A small encoder-decoder audio transcriber, trained from scratch.
Training: normuon at rate 0.016, 6100 steps, batches of 64.
Data: trained on single English nouns, adjectives and verbs, spoken by a formant synthesiser in many voices, 5.0 epochs.
Rows from block 2 of the audio encoder, named by matrix and row number. Each number is 500 + 40 x the weight over its row's rms, rounded and kept within 0 to 999. All counts start at 0. Numbers have three digits each.
# conv: width-5 conv, dilation 2 (encoder.blocks.2.conv.weight, 384x384x5), inputs 64-95, a 5 kernel for each
conv.170:505472501535511569488411521471491468537479486541513386533509498500511530505471542477443496511526543551551528546428471541455477485481501529498504494445517539524529535504473534471495437575399417480510533487500456480416571486495535541468445529474483492564507460439441523567549559440474560511500510508513520432499443486533511451469505513473533575522436487517471615471494524533547473523472478560475540465480529468474508505462535528440432485484521449515524496491554493519476499472498560
conv.171:468505518481499524551468517504529536537496482434478596501425504537499497451511477494476499517551526469397522499453480481546570550559475526497480539431492519487501525516493508427575507388562497556520492529477577497541502476491466506425438468559512438473571534599504587462465528467528508492505474485495466511554418523485525534499520565471511521449555397508579556487449589530515521512481524499475423569444477437477533517513509477487514452500467462480464486524455492482444472472467466
conv.172:537457484529551515465520471432491457453557507503355466484575568478495475541483629544489510498465461461513468451428546478455444561497458525461498489510466510536533506504491500493498478480458543469540458567436484482426553514516478394543529525491541478475477478555484448498454527513479490512529525525477445520520562532509498460445504530444478448490488505459571612544531468515539441512502508448490525530558456519502574518511515539467518474500518483484439512535526515452513479447539572
conv.173:461524457505505512526486495507477491489436496436487475362471534509463461523520445478474493512496456476490497526422523478560529459499514499507521507488483538534540567481484546451535432507548521511439541538474491522538476434574492494511444467483438448479498463538565542605485481479513502525500497539467516506497553567515490570509542487475509450530439458579491555457455467458449508535523486506456507563491443514536471414533534530556358447495511546529488527457459524534497394433520510
conv.174:482466567493471458460606426538533483519475495533532512446496523524524495461519484453511465482481559460538485488485473506492551431476531489465461485495479492532537456539488487524462527479553546466524449520542461491532517453528505486546402489520509453516499542536463586508498522413496556530461504518483435527464539441437545452520501466524534468514493461454526484526493537535553454531437480508549501481487519490576520448534510474499525520519502526509554600428469483502436578480433524
conv.175:500526441490528549504443624529516489509532486496561392508470500481463535535493504449487473460536450545587441532484540507496473501529485524561465501481543494502470490499454511409501581547505426533476473514536418421425581444501506504492494523477452570497562455469516546483512484426542464524484473471501553456579528552460480463551483525509491504445483453502419529465480525512499481469554556529467513438454480551374590529548469496534543473488532503430456566438407451506479497442551455
conv.176:505523514498495480485410434559521525505485516391417465528484499424405477534466505448514515541564510423572517527430429482545532528460499506540426532519455472526526566465436438430466456559553494508591466451550580612444506539526471462490498469499465509536520604482504542459494521566523562473488515480491468575458475445546509557584539484444451512478493544574472411487475491482469534535517472464484494524504482533580564473528543529509442474570461511515469487456534507552451487442501407
conv.177:530490490536582472501522464450506484489504459540434392491525508474407551511467471442426530510553560490504503458414493472522455479526462527548495546493501472569522482457492534493526525463377466530455517583435532527444527439507576501479539509514503521444474464453455573466500511509487502443439492497502488553495497454449405483524577596465442472580430507509430490503521524496491464531487566515488458456538541527461551589542514492552478497467506521477472545495603526519564493483449482
conv.178:405419479542534403556418510495549504540506505416445482554493536499456515518473480450490529505514497524591457447414479546487502522517478527455521565525500528611498551458524510419558511499448524505489462538546537553543501472465544554546536512497534520417525456479551513475445491530491469498478512480522457522498498462514505507523461615471482522488546443509481580480445549474501522526499500518415514517513479452534452474495495457523576473459493484498527504533467480474454472485450497
conv.179:485458515507483491471449475490516534530508474455451444540555469466516544531482461494545476480456499530458496490456554498500433510490476480506497508459455490543446528521452466475533438520464496447548475516455490508472532470495439468488569442481446491519504416539508510521444531360555491530488501513506484505629442411486492500507537495517483534519450458564492527473530508453580472492473492484517464399518561432498526505527493447519536517461454483501460492492495524537510446517498538
conv.180:510507465462513491444498456589518503486497517564428462390511531474530576589518525487509496459475493483523425457445464469503497453456469541522522494549525503514562450471528473519498581460429533493468448462607556482498456532526498508526513486577478506490504429551512446519519505504462529483481525521533547441465525496501455512504471508469501552504482486400559494554495468562444481504533502492594414445586441463493483506547535516426441475484475497498517515482476476542536499528497541
conv.181:475449484483494584577471485475489483517474504381521439542526545506501529513464482597479536469480514483481545422487538508507480505477505486529492437483417521614488526496539499486413563527468523454461472481535476537552479528533554553465501570456473534515456480531472480531510535497478524483454475477497554519433450543506519543525502443581502461469460447505455505473531492442450501465456503485530514429515458558475485523589476519529456433393433428486486528436461541443514551495482486
conv.182:491529530582537541505430493605464483454487472520498536415563545399469563492492492478541467523484589531533445513445481488478525523537526460503482502479525492502530532471504490518432431531548538515471502475538465542512567443519496525467535501472463459547476499461440470477523486451543482502486511500486610519487423538486480463477445449573525490506460533552463492557448559516513509443470502470382532609545518491482520456437487485501526469509484448548490482505547506445476440545506470
conv.183:503514469489491489564495473472486473522516437576503426555523555504463514537529491540389445561526538466462473479488515466591499509461536490521437482502542420431441524496523518499541535580516522506540465477540499505468510518512506491499489528444502567419526486498479457486573506478476500519492480487502672455566427463477553535445526488469487519499417480494571569487555437530484585483419527450542538457451495498512479458486533500503506446486456517479540573497516439502492411555452518
conv.184:513543464495498474566480488482503488512485469545458441531481528461474454487476506508489504481417520551512553446533488439515541500460441461594463539478564464491488521498541476508537513519532512452524507578519458455534550533475510500540500530482598481519508487602454491467563482543516486487546501493515509509514534482515568458485541425437488543472503428522481556468480485518489506502532467476530438482607545480460511495478531532520489553495522492510455452496531573508486521516429527
conv.185:533515434479536455549463468518449491528510476522505494514451497511500516527518488494486527476546467447448572474452557433524491501473550541456457503536472547545566556516519523510427563505467487475565523488446504505532426492493477553532401442471483499535529540508539502529526486516490496469457477547468473586522528489540487497506569466505568471476594542499442500454618443501540513453446497441476538526554465534463496477499529495541469567461469513501495471499512486499554496486491478
conv.186:444458488534453552543526516549553461531496479430459468485365458521518494449520520414471511448485509508467474444507518519474562510463485555429552479510529434486469436536487530533507529440508499507506463476552564452449454386503479491519498464518470506493539423525537415478581488483458529499512554463490498649483562485532521481461487520505521511554577415475478495516450472507552423490536500496479535488456478526525541501460574513477441563601471555477492470522473514536468554493453550
conv.187:522504505493488515502475514493484520539497517608450533412518482532581503418456582518505483510516490555511476511535479458537541445524426513499481530499514461522454506529485490512521492512572524520505491416504509508486491515501482523513494462487583511574538519475521492452473465450584410455457495504497435477398541432454521438413514581482467569459530534458510547497521490435529480543492475532534553514487481421504545448479466440477505463470448471473518483555521443418507479464459468
conv.188:513502501545507479462470586487533500481520463551559551509446524518536515550538534477450500507461517450536526534482505460445422524480587544497477488514507483457620472465509511499475498499472422529491517497494488498545552442446511469448531519431531499486476437512529495523562540495478528482500491461463384540456460474493460565519528522514548507471499480538434515492444593450442479517555493466488439549571527479546510515451487513491486503487460504476509456460552469483439486483507441
conv.189:547499471507575538444459449550497491444546476397610494508467567546521514523542494529424513547514475480467497519461438501536502437486473522514529523532493530461519463495483525535489508448514447512508483496489527434501542515482532459428488452516595549514514475482480520443489506483560569472494490480496547465535613518483510517475453544470453549526633407498500480504606537441565545511472468514498506540466470573463486554479478512484473568466493550507470580448531482481528503474462506
conv.190:532510449470523511493540515503438475472456476475572444526469488415494510481525447516479495428539491509460485552482480518472477551506448458477532486494544609517484546508491550475467478451548437504528553481483516506506498480488431507466504532453499528466488505535444468441497569508516490493496513454466543474473488493501540588469541479469494508475486480516446527527499484509497572507471452562517527437506507476458573488564485493538512503483500529532463482504482569431515447533578440
conv.191:474472466483497455449492529502477455535506480545513540550556470479498449543527524489521465513448487459536412476480491554518485513419469472536509515492475482423494532505521550524512501565498489491495504437531448504436489447497491434501438598489458481513478435464449522494445568518446471466490482503533480490544405601482514477537575503533497447463554466517541494562454436454451494468519495511498535492438570460510514482510409540427506522498520449528510554452580495512480486495467522
conv.192:524520500433434564480482570591506501526470495474517456428528575460434411510478459443498509534505514471446481535518516528472474520492432478524504465550524495506511454574522511489532500477553519617528443487548535495492552487468519525492497461468435529451467494468444459523447557452524596525493456505503426500538497537498482490455522574546443533456544563510489472576471527522505529478592464518504577531493538452514468444475501554426488513531503509444534454469463481523426522530394489
conv.193:513526441453528506477526475462505496525508461608459430409459514499485413501425443506491515573500511506568474400479506498529514509481504474471528474472602455517513411530488509485525480467438495535472481385561544456483488457505443566485512555465503503492543458436555436463446488565451443493519519495518426400530565465463457521493495513525530541452499486490572456434494539505480502502556490473535515486511483496496463499531470535476516461503518479471571478506414565543508522433470459
conv.194:483471485504490552509463468596536450480460463610418618476576471485460523490479509486400514456469511526506485490498578513495513537455505497465547503502491530479467521513529504487476490506502513461522501481499572476568549507452560533497505543500568466510511535552521458485486543513481533543543481516478514556402477485484542496509485494479547529381445516490511499491525600464521500533454541561467413662425460411498528387499486591542470513533452513517482482504459518443545490456556500
conv.195:461528491513539532444484504513532486485474538495510450600509508517507523456475518463519528482460547547466524434479487505501525536476510492470570572474527493549474436478476522525552461491448526573483512509488451486504458413516532529451515506538495455459561487526431429439488489539486511500500541519507489481518457414509504490509522470509560548515532445526499584520480534476493533557515454504518448441437456500550551487515484543496453478504493546449518469401458480531443517556499497
conv.196:480446489479537553536512487498525451501519522496475477432487485440529462485466451490524533465510533505521512541573492444509451511502515462487535512493477468530501480547524489492533545464549467508426511527514550475493520543495572513543541555511513480512442541490484514460480513514502554507506497493515477612528496474474412493495468510562534562524458561442463478547558435492470557550473506470474486473426540444538510474471543439518490450477536540508444503422556493489561512433493550
conv.197:518503466495577490522418400433498529470485483507563512510555552494481429423506448443466466485487481457570543537529482511427469526484508436447535488436499444554451440447480523503590499510523488433605476510521445472490532497519505561492484456535453452574489440462425542515537454531480520475501482490454510535498512499472452500487516489557535513415616541499528512555503480538461518488425504535444545507504537518507474506479482507511478423566462468487462461505512450557532474536502483
conv.198:573535465543535403497506472522507516515517522444519459502582506468465515549512539508442467553541496529474435514443447455569448523497516512471508551541474487478472482554516467512513488486501516463467516508464504561497563539482518531485480483519517520582506531467572447458494567568500415505465486493475563455526587552533522478444506531462532472445539465454539519496564501526505526432492466513506568489446499495519518518508502518504464528480480411497501593475457508504497468533516547
conv.199:500520500433432565549449480463498502468545489502527506469524528552466519514503501517523515476573523492462539533494542495489467486476503510475443519443515478574466503509505461472519494486591444468471408545566496543488508552516558569473494509534414527454448485489508406475488498568470490513495469488521487514411567544537505531472495547469523541530476465422560421476506570424502540435483470494465563454428528554480506475552571530508499426479481493517469513551458526445497514489478482
conv.200:544527494542465434530487519483524489523528468512450528531572413463491487452468523526491440516507524555505534485472485464468526504476484478509473456481520554527500543539507514520481476430477467526546462454553460528507479500651520508530463507456521388509556486559431465552468506524499553489529541454499475608546534460464443475466540480457465491499482474481470422520491417506525507591517484477554502487475497445459529538516514503508494518524510495451460498565511468474459493487473493
conv.201:456513538497475445491568444578506456491499451467486488417536434448490471576516443484456513540459500522418433491528513532535454533460469533517498463455540462536501489543496552508509472537465461426540506530557488477532463487507521410525535507536491542585543545527544488528458469451499508531504519517501524490520515526476502463564485455605545490511490494535602432484544447574529496447539529477533487516499544502533526440503487520554547534463528496498516564507496523449497446489515530
conv.202:523537500485495589484521439491518484492520500494390453501510566500449490508467500497550485540588429459520515539499514466504572474522485494529436504482514579501500561512535529534533462477415533547529517471504512417608565490473527447495538480474502469458457457558494519524495462552507481520484481511490520434459524505517555472516502550460494509550469452461461447493522420434593518506457524484510521552556479519455476506543568484455505544473472482460535433515480453472510532475511507
conv.203:495472472469550517513446543463480474556491496556363439498599518506465516539507471488503480506571486482489525480510546527518514558448543526455463467498478491550515574551519528494506508508412539464478484520500491445445538520450536556561551522488500459509501459571540552495508499475489524482482576503495404510529549534453435469486534534444512519558489464518532523473437486495440494573487478475557595472535513474487457472557544527498503431492443490488535511565387416582492541482521579
conv.204:557505555542520512515422470521505495548524474500513526386547568604473550475564554424471558471508492506593522500549520466551542442507527532477523506566538545514529442522510512495438454503470353497490474470551484427489480527503493541531492499394526469546472539470409533458520537416518458481518519482502592469460420520534510517495489507517546490523523493507539515439450633502523551507530397509475461495424504429522400558495504432566518487512504470519458517557522458545509496495554494
conv.205:475506523467567548559455537525494501485483493527571413472522496494562429501514507496521528526489551560558566457472515502500497476496509529508509465492481562482498474465498450504511512394497515484455561496429485499535495492508578420458515489414509492504451498513509541458486556545490494499509524502549566527490531466471533478486463398565481503511551564445518519453518474488500536462510499534532501532453517483548480574439460497458583542474501512496451501412488533427419559416503485
conv.206:484519485429499508471558445519508524523572482458495535531511556459459444455506487484503493517517537463434512548483522417527521469439519508525487450487515513514506436519495512512467512436506491486482462401496550485449515531485481551493521534481474572447504523478490541487478518529500514475466498507500570518519473450457498440536521498522506511463448483447507472457438608475599580532391507514494516530426578466546464538498514522554461587517475479490524429453551509465515505504494458
conv.207:511496462443470575557498526533508488515538525464461608571420475466587476556489513513503540515485463466494495487506541502425527492531538471512490488608520493447543493511525547490502448434537468496492515464509490533501581438428515498499546448472544455458448526427533565516510561463531487514510512479490479525504552526501491439528492455505504519543443497571499482425480504534459570508520514483486505505540491444429566504565485495506545542539544474471503491495486515566550546567419461
conv.208:537526504485525466484482551428526478506497512546448622472477455476589477516564494501469511489468497470545557475530451485521477525485469506440543427478538587561458511529458512494490447468560484512473555429509471546454410449413516546463584565463528539466458500477484501530496529458440525524487532512505521427530576373465547490440514456520467402499511626481469461500461441456470523450490466448536523500486521562486477565533442581519469522510487517485500503451487497568554473532521575
conv.209:490492474456516547482458469457507522528459574441507479549600394549509389489558495526492543455478476494490562456458480509510513512500549482523459462469521435497509527520486554489489539441537499513584536482513509451496514510457470425506503489528462407476461538563550463478508534516483455485502469502523468558436577492576504507510506473522512512479502504411449498555443428494516489458539567534458507522478500529592497530476552585456548525503498475464526415474507448517510494425510473
conv.210:470506553439494439467487503505492482439463461502545371491502420362433490494486435491472478471460551477465437533522459485513563530533492500540488498492547511513458512437465447479538530474561486420478486593462469545554499538443446500542514470537553540473494522522477510503538514535537495535460567521524503537472569498550540429522502476522515528517476513529513470429509589583482526492444510545449499590403454463485506558485537510502537521514471545509496534505500527470469499513617557
conv.211:528563561481512477617438516460461564502462493524508473544536458423454515455548454497512474501536532570524436463517574506482497504491504516497476481521505538529514533490482536483497557456541505451500518514511467553543487545470473474500526539504494550476484442448455482488521448550564479489511494471478443630446509512448480517507472448476485516442482508411546517493468585484475484477481472466591443596469589507513468516502505483478503499479439504505456527465582530479452467475546488
conv.212:505547497511518448567498553599548516482526543560535526455627464477430602551464485458463488446468499544512485474402477512506467498585447495492464521508529502532563551503484479472498529497481498402461488535449518475560475462518543534494496434513467453558415504470420501505468404524510477462468493514453593453521503492454481490551537449551509432487476502558413510503543529475495484423505554530524509380547427517534543548494527494493475475481478484525481514519491552489474518501513516
conv.213:413453494521556483546491549540484475514562517456502529507489387545555447462499544483491485480483470491540470473536513479488501543520508508556476536552424562486520475495547556494501465453517499474492583524455529540487515499521468487553536438568553448515512460531517546477493466515494484512494472478505559494473474500484503467514541478492457478554520535455535445520476432510521516430466496456476487420529453567579496486461552553482464525488522465526474571540475513491473511454465495
conv.214:447516432472521570609436537449504519455506504589416541446526495478431542542510506472490478453532487469510443521532502505473464498435500481524558488495500496481493450516471527504480485454516503455549478580470491565480499517501550495509425535576527457437528530466492496511494530492505517497491486531493609501520522479476534521511479429556532553544584448415421504541461537503539522492487488493496438499497473544448465518515470560474487504498485470488479494582512486501521511501494496
conv.215:492506511464439518472557441483496491524503492476452494406531499455448574471443472516559489483469534491444444562479483502533519505552428499478520490481445517499531480432494443424513597560507430494550494393498526453522488550481504454505500479569547466560535470526512514520496512516445511466472525521454516505505508469476520537539470497524508483521589536419538503503468443590505485495517450464501355495499456476509443560542443482534479491485470488455497469501491566439521516463488473
conv.216:511508531489485439519488482569528499548536473553567513554452511449464491551509475527503515547533561535466515512477488441492455512525536489422486491493488473452536497429528496522542538530469493467543556564525474474484472545506526504461560502398449488505516532524435483486592471351506487488507495498488543456574460463450470467451522562513582517483523518548566526421509485515499583451562515476523466496492494489550473408524495485485483462501516474484523551508470512506455470436548510
conv.217:565492522482494409505427506467536524454508473432474551513446540501440522519466524525527459502474451503524459460472542522487548491468482518576521494504495467551486473518537528522566491521528461514516491473576457492443445505504487535469503435491513465438524498458550505494482439517525399460531534465492440500548374544516423480498489467482531436499439487493512464501470505487463516531510465480520497515474521535478466501487584497390455495500505499503553507479463485537504536466516518
conv.218:519576521502518510547500463395478443490511535517520487468548474513487573501524624532511461481542517540522469532459497453503541493542471485488469554572489457513508487581548483504525592540464513515525510501502512514420477472478532585402458432474458495469487493532569498571482459567503472474526511496531534541452478452394455558535474531507550437535506428535507503536461555515507559504477469488443603439519480587511489515494545505505527504450493501509502454481499507530450411532543493
conv.219:492397457522501458479589551518511525501466501544516515517494508487498576466497482433534510386453455521495442517534529573395493447483516469512481521531522504526520458516464479558490553542526537467456498536456494447524482497432451452460536497463481458474500433490522525464482502511542521436504529499514493531592512533462543497443489499433549433535442488509529498485540429505435493563525464496437567559489527507563550528549461485543500502464483493522494443450463488493470538481481462
conv.220:581546489511516501474514548550490482524522510453477432464503549458509449454490498502490491543519534535523460546495466554521391548569527451465506542541494447567507504481507478561505585586534492448555510462489534478584515494519495487493516528490537457453463478489546531552419518541542509529520509499444465540460436442436429564496477502391495580528604526486464502536423505566484475576502469490538546587553494444551477467456506556503465570524557481446430507447549558515518489517532457
conv.221:484494477495515509423475543510492519529513523450510498473525548480478498544553511490531497501562463508514506480481543496508524538504494452465495505465434528502475518500458491540510461500550469482528516407602526483445535489503501396455425493480501570484501473487549487521510532440507509499499491501476561547426484538450486437520531494484509491446557514477527479488512552511440537462521530461527554515508418577506466502567434495501559427506527444504453552570510472438494543485504526
conv.222:526501508497496517519438442515487511503440531556484465589508544511506522469544451489567503439460453484518453498503438525564483518505524618485448513536578442483453528506503441473517486496580561573489565496502528559488498529542531464517469550531512525517448522445480564517523513420503492460481457482480500494589504495588459496524518534455434493511459451461508533498501530499541397463494496496497468593483418480487403468476499524486540466475462485511514482486506451464509433537551487
conv.223:458513453494496458446525588547524514559463511467520495472481509559462529477480552507577548541487482500465514513538523556514541523509484493468474564457511370503452540487476544455482561515458502470497520522444488492500540442495551527485479531516432487507559522511540456459430552502488446516499488498497571612525417475490413489500491472557534482477525474605399501523450629480488521488522466525572486535499509463527460471502560498489500450490462535528518560464461504476519503468515480
conv.224:498560485481515504420462554451500508496517511502491426491486448508429487493507504464438481503523386488480485563551490535502487454457508564448456538538514454524472416491505544568556553525494528503428516550482462454395522475570557485505473480453449515527437565491505525498513508486508510466474491497474461521538511561482485477537498526504504474517501480531480479415436558463486503530497515478499555467515433606513500469505555587446563519513405516547505527419500499477528499470509536
conv.225:518485528514470554558391445471510516534499496411404429518433501450537569497546476556457518516529548478510445476468495508475478513511483501456488498435552494529552446488528493555447477487507545476454477496516426546465497491453436528522425471610499466483476498594507566490461463477508481515506509490491423462509441470475451500593495500466528473500441474498475511534501473525516558491517523492426478488488558447474525559571529527498466501564460519492483497486542464552473542496549524
conv.226:507550437520497456425567603553477475495475442573432484539450535513493474461536463401529484572461401490481508474483562454571526487497502548498499526471463510512512424471495496504486460585423487551499441500549470544552468478473451509454547480542485511555460531427476574553489466510550570539464494501504434465493487480530499485494568567486493541517551499513559443555540532544490530460475460415571545418498525511468534482493438493486507473456470474463475448523459536482517507544501529
conv.227:443557462466470527562470486554446469542511518526549479537531434504444567401519490489528513471507483508492511584522492487518447500548492509533469470469469466437469479499445459536536476463497560512505451471507553599480527521506544482488605468545499541518503468481441512485532555499469518524478498460573638474462465524478507471546487528527486443493451466564544507467463459492486447506528537503521469474518513524511479544437468539422455468525520489469520473537517562539506460430506513
conv.228:451482458574465489482480591496491485473516499464558506465518507441425399495490508474506539483522450595542484506499444488539544463555515510466463535490469547505476455522480468488471459522549565493510472521446508473481432572462579472480528554443446508524520478492522508492430523577429508440551476496488544469502452536524506459466461483507520575460497511482420517449473580466497536507454458488480464592485462493493481438491495485520481488530478443493467461497526455484525470516450477
conv.229:516453474522507571461432434484502460477525516444531515444456491501514456585466486488519447551492482489538486516456460476498482447550551490384504487456492482464437480515515454452528465555567509480459470479504566543558423503507539484516449514479531508443494486428487530470513479558480550516515502500585459496526501452497466517505449530509498519487508447464488538498517489499552468452492548504542542488461454602544451498504489546508477521528488477574543552496468488511454438479496463
conv.230:456470508524533513487467536457477513562562546349637455487606486488504509510507477482483420508490454454520499477520534500467530470522499482508504537435482535520492543511556479524572523444492528418626509496410524483504505492553473538448454469482526529520539475470452476513595477399445470519495483535504466488477486430462461472511540544503482520546511430455554521492435515475549464549487556522498418466502555498550462490498544403530484540443441534489467488536451347417513413511539520
conv.231:494488526569547536520535495492478446496497479470485565424598518445571519518517447507507468463478531625549551512515577474464597662471491481505588471520503510532490560467474453522522542474480504439457481517524511492479500459510564445523454567478476470484499483523501443535496494475481467452499534491479492508507460540497550521444483515510511460485535542375567473483589487508500537508420509540528567464526486482526447486511476515510430438486472475534491499538559540620475432606552482
conv.232:566487473502520434464495499498525538548501531507589382473472440464490534488507541512537444617538499489544511542505502528502488510558511495436518531493485516462457544492530552473461516465478503460431499533514488457508524477430470445506466531477553518534428464491555452430479478531453533476496510484492511551530458542489509468521498522485498556562503469593449476444637512455470527516492480519507476504531485555568603489501487467498532489460531491499493571526493508584505527516517457
conv.233:504508458507495440523453454522506488446515493516433506479476573495422442464449527537519481487546460535487524476463448524516527523549484550500432524482509511475491508551502497503430529434534436478415469478480521513545489524610510510478502452580482547447477502488507489477462505467551489476501534462472500511447541456535524538505540560547511480519424536460462400478544514481575491475540512451534493507431549543469477495531511533542446572558536470491480479488537466502464446529450495
conv.234:589551476519496551468455513481521519505479568434561501464436474500470470463547493477472539490460477423499520476419439464512430491488513523434537542559525504526393551523505563449510507586525510417484594459433495453544386486444419493436511551533478492450493448549440530510524528520431440509546461458505518579576561532528456499495482457519528412457483556499439448492518542487503539500505533488529473559543433426555443568512495477507552549459509497474515491471457489531465525533498540
conv.235:506457455499516542531442478512506541523510517479557505579425515573480524418462451490498530501502456512494475484459557542507491479520470521589491437537475513507602422538469427555479439456510548517496454488518536531492566448486455537457518469502518485422524543440505489504474476486548542484513493500505473544440533534492509482496520542458490464468528499501451566482555545514460502455485503501528482495559454423520581491515523484496478531547434497490543600476537494516481575526505552
conv.236:505523598500486479523610446498496526533507533507414479528556498485478505441510499516432536589562576451447474479506488500571517437435494533463482472511546513503479497531529485523487494495479539478486563462504474518467494473459465457467516477515470489550461532447410512502472443454493472522486483481478453494480448500500471468513528583602517574554445510470496448535477588564544530491525461502488486452467498485467392505505533442519490472519487482536493449490517511534450461448568582
conv.237:479474483458515491411564435474521514431497536443483506549427369451505485535503523482499517463437450479467482509494478523524497461474484475487484486526499502491447525489519463505497581459528436571541521485507487441495535530503474468474480495460477486478556443474469567491522485504450410503521496480495502536500549518514540522534578483506524496433555519494523436577545544448448520469502478577495484479486530494513511497534556465455498510437488510413540469467490487531540530499490514
conv.238:530504504485507527523543459443461499482389414564446511509536486439502486455574408503511508544486482483532499466484507466579452445421512502465500468436474497464505560474520509470511545524510520486470470478509484469520532470540488411528456461437481544523497412562493522494530536457513506455478453476478467377567526395535466474519467564505497496520466462555531432539538504498541472493479459571619495490530504449565482451451480484500396439446471424436527519559459449509499571541499477
conv.239:531530457555537501691458483523512545450508475564491544491472582542468494560473440458437471505492493486499488480526537560483477480484444513460465447455501476457511486522477448485552505335523485530521450566480523439523484434552513523512497518522508440502464481489528497525500493527412471502462486470501481540496500502508444528479464543518509507471468534528498506523497509498487547416441487499530432483532491479556497451514493476517479483506470500426546477451556532460492418476487512
conv.240:459547505529467520490500552527475509480503499431542541492467523569494472494545493557523523498533513489451531503478571468474474484471521527557484520490577400518471451476485522473465504548501450460517488520469514541500477506517490566480486516616451532577487497502536466416397445481531538497506464470571499502447521546500516548566495478461451489445552525513546507529481477543558449490497475459406465540541404498516508441486496515494475485498509530508472537552545503538517522468447444
conv.241:459555506470488470442573441537511531488505454537509453501427442461519463522468419524405517503526474497507492483451431570481520460481479494541555457488487582492549444467563490576470461530460554527493532546510439448502454466486582423492493446484496440493551466471442466530493564475464430515482467436526514489465488510462475521431515496489474494501576541504509390485496492479487461474447494471526524431431446410455555462511437474458412499503518536516494510514412485506495483547454554
conv.242:571551538480551528498524464487446438468529535512496495608466563536462474434523514475439581443517460441454500484498520458510447529446520519564486448465542524509408519454531553490501495517513493461453544532500451517542491601543472498511479471519531519505529482435471536602489512574586415468492439516515509516495457543526469531538485552529486465502460507533514494502565537487436445484504494515469472544550464466495510481602437437504536498463538504480489525507495462432549459497430441
conv.243:550483462537509445492491452474509534521439456455504540445461476507422510518485488507485483469484439543463552487444421519502514479478508545497528500482514518521432475497464518431487490520385532512444492546560527537481530536493500495498491509523549572476451482573515551495577525503521503516502502486510519491445485496530495486536515511522504522548488529587455490463532567502472454484406495502445499543401502560494416520494481508462490435498496500470510534451506554537521523454438500
conv.244:438561490490522568533578448481476516449500525561531557557468467444485477500526508530506516517515464508506468479496562495495516531595545531533507490468486492406514551510539493479559411478531576450452510564434579477444484554529455478541533509499422526494501484446467563503479463574503520507477473487513525437542408536536438485495464449549470543546514492499508533478494499528496468511493482517453499398524414511504480523551462485497513450466491444544476482496500485523503530472489509
conv.245:469479504493454461511517462517470510500462465483447577520403553509442505479521495449568480484527492435462512440506452502471499511514485505435520551540452513496528528476509467470493441491521451527447446468542505468542497506513493462532438491504518450497548494433520489503514488611482495484530458547524470481533472487563476512479462514539480493514549571524508596432470475491505481536532488531523483506466501469567497470512447554488439538469474528515547506496553506493479453545485481
conv.246:492565502453439542445476513521542443499447482536446507506456477501502489523463460537492442554502500559521494508511505464483501515501439472454520499455568586411489532443503466511473523601553497488536512563471526488542517534518599440488484515498521488526481486518541490456426436514586507490467432504500516570512518559478510504503446505493534510498563468611499506507502532492490500431526542503533555503509491523411473563452522478451520474527481487520485474463499518537545596521494525
conv.247:473476503486535456513531540553500477511511555556460512553509502468514437530493484519504463421490571517504478493478498514508522488549456482553518508464486561459497453528497530533524435478421497442526475509501454545522493460512566456486541479501505523491537495570546495564496463561478540496472522484449542507482594412552494552469495487508511552534467625482485591529530456478513494539509515524447573450447506438472480512537536482579435523494437449537504401548522521485529520493508532
conv.248:547453457561495436556419499516560525532519505586497572403458545528526509558474475471578485599465509531470449355519508510466434495471521489495533486571486541507550523532553496499538500515446505519595553425509476521465529486521531512549546503510483536490530550508492483487491457523523480520481504528503404569504496454517574511445551476547477469463511480487480455558450518528467526456475493465459479502489492386578579521512483521521511573508477465494548491482499486505512499579520476
conv.249:454531534427485478492414537519505431448547493561514455456532445490478489484451444454463512509535512442477442493503576508526478510493455518476521558481499487476460435470530477498447502408492543537500478466525507547526511534473508547466521534503489464506443558533414532461487476433475519524562461537490487529501526505535528464510450464482540486538550541474521473550573530505459456469516542427467556434498520550450440504482495421509537514496523494552528480481521537474471593453536493
conv.250:472519479526546509552521477513562461451458517404444532530445519542474426445542503515472523631534471496528487545500484473530462473488484465495486576512565438452490551494435492526505562492447527535472559477550569473496514426435486520526480536586455504476472449505541476509472559492493561503467485456470438580491527487541461531475556556575519507501472525483533565477548459510476503546475532524536535478499446434506547540487450531433457541515469546479516537517505538453500566483523452
conv.251:451456473513455508457494455590529491472470492518420412543499515487505497542517500477451500509430527508400521551521464544437435521493538470440505500528482500491486522529486536495474514511468481523499613446415497453527475475479450406463557479474551501509497600491481476529565466529459531451527507480533507592476489433490488504517546537490568518530552565480416508462502477509500469493463510515537466514429487534481511524577508453443488484464474491505519489393548468507468551573501479
conv.252:438488463540491402572487443524469524541526521529495401467541467492553484454498497502505458464467529493447497525493495497459409562473488479486503509517558456466491475525495466526474456591519469477552518502488461542523458545469478541447483504472522494525483506493484534528503533518470568477493434499459473507514448518412476501506525477580560538437437496555470518495486511481495549531506476488547444508501494520523411494543499547505484473541538455472448549454534553489490509581537469
conv.253:469490505466493514537485539514472499516532508428504447596377470545446523457486511501520534485539486523531522442510499418553566458527479480466470503491515448532491471499476533474479558488468430496510409494515520482513520622471456473453560456419517519513506511529503487518437472483481500516521501476505397496544471505503571458524519492432541501519503536537480537514489563522482506484461529483509468595440439467458470536481497537458540518514470438489434475520521506467475481470486456
conv.254:461531540560558477508494540467538537471520537518478461479595444524488530529571468520560558470500481532542455464478560504448508484517458562474503484504496491503507502482488530602492536492446498447501417528570551499457579482584530559445528494551483553474502487507417525489524512489525493460505498514478392499414501553563448498541500540520580483492518588488532484445520490497572512423517401492506434520549485506493455523543465509533506528501507459507435501489507492445481487494576483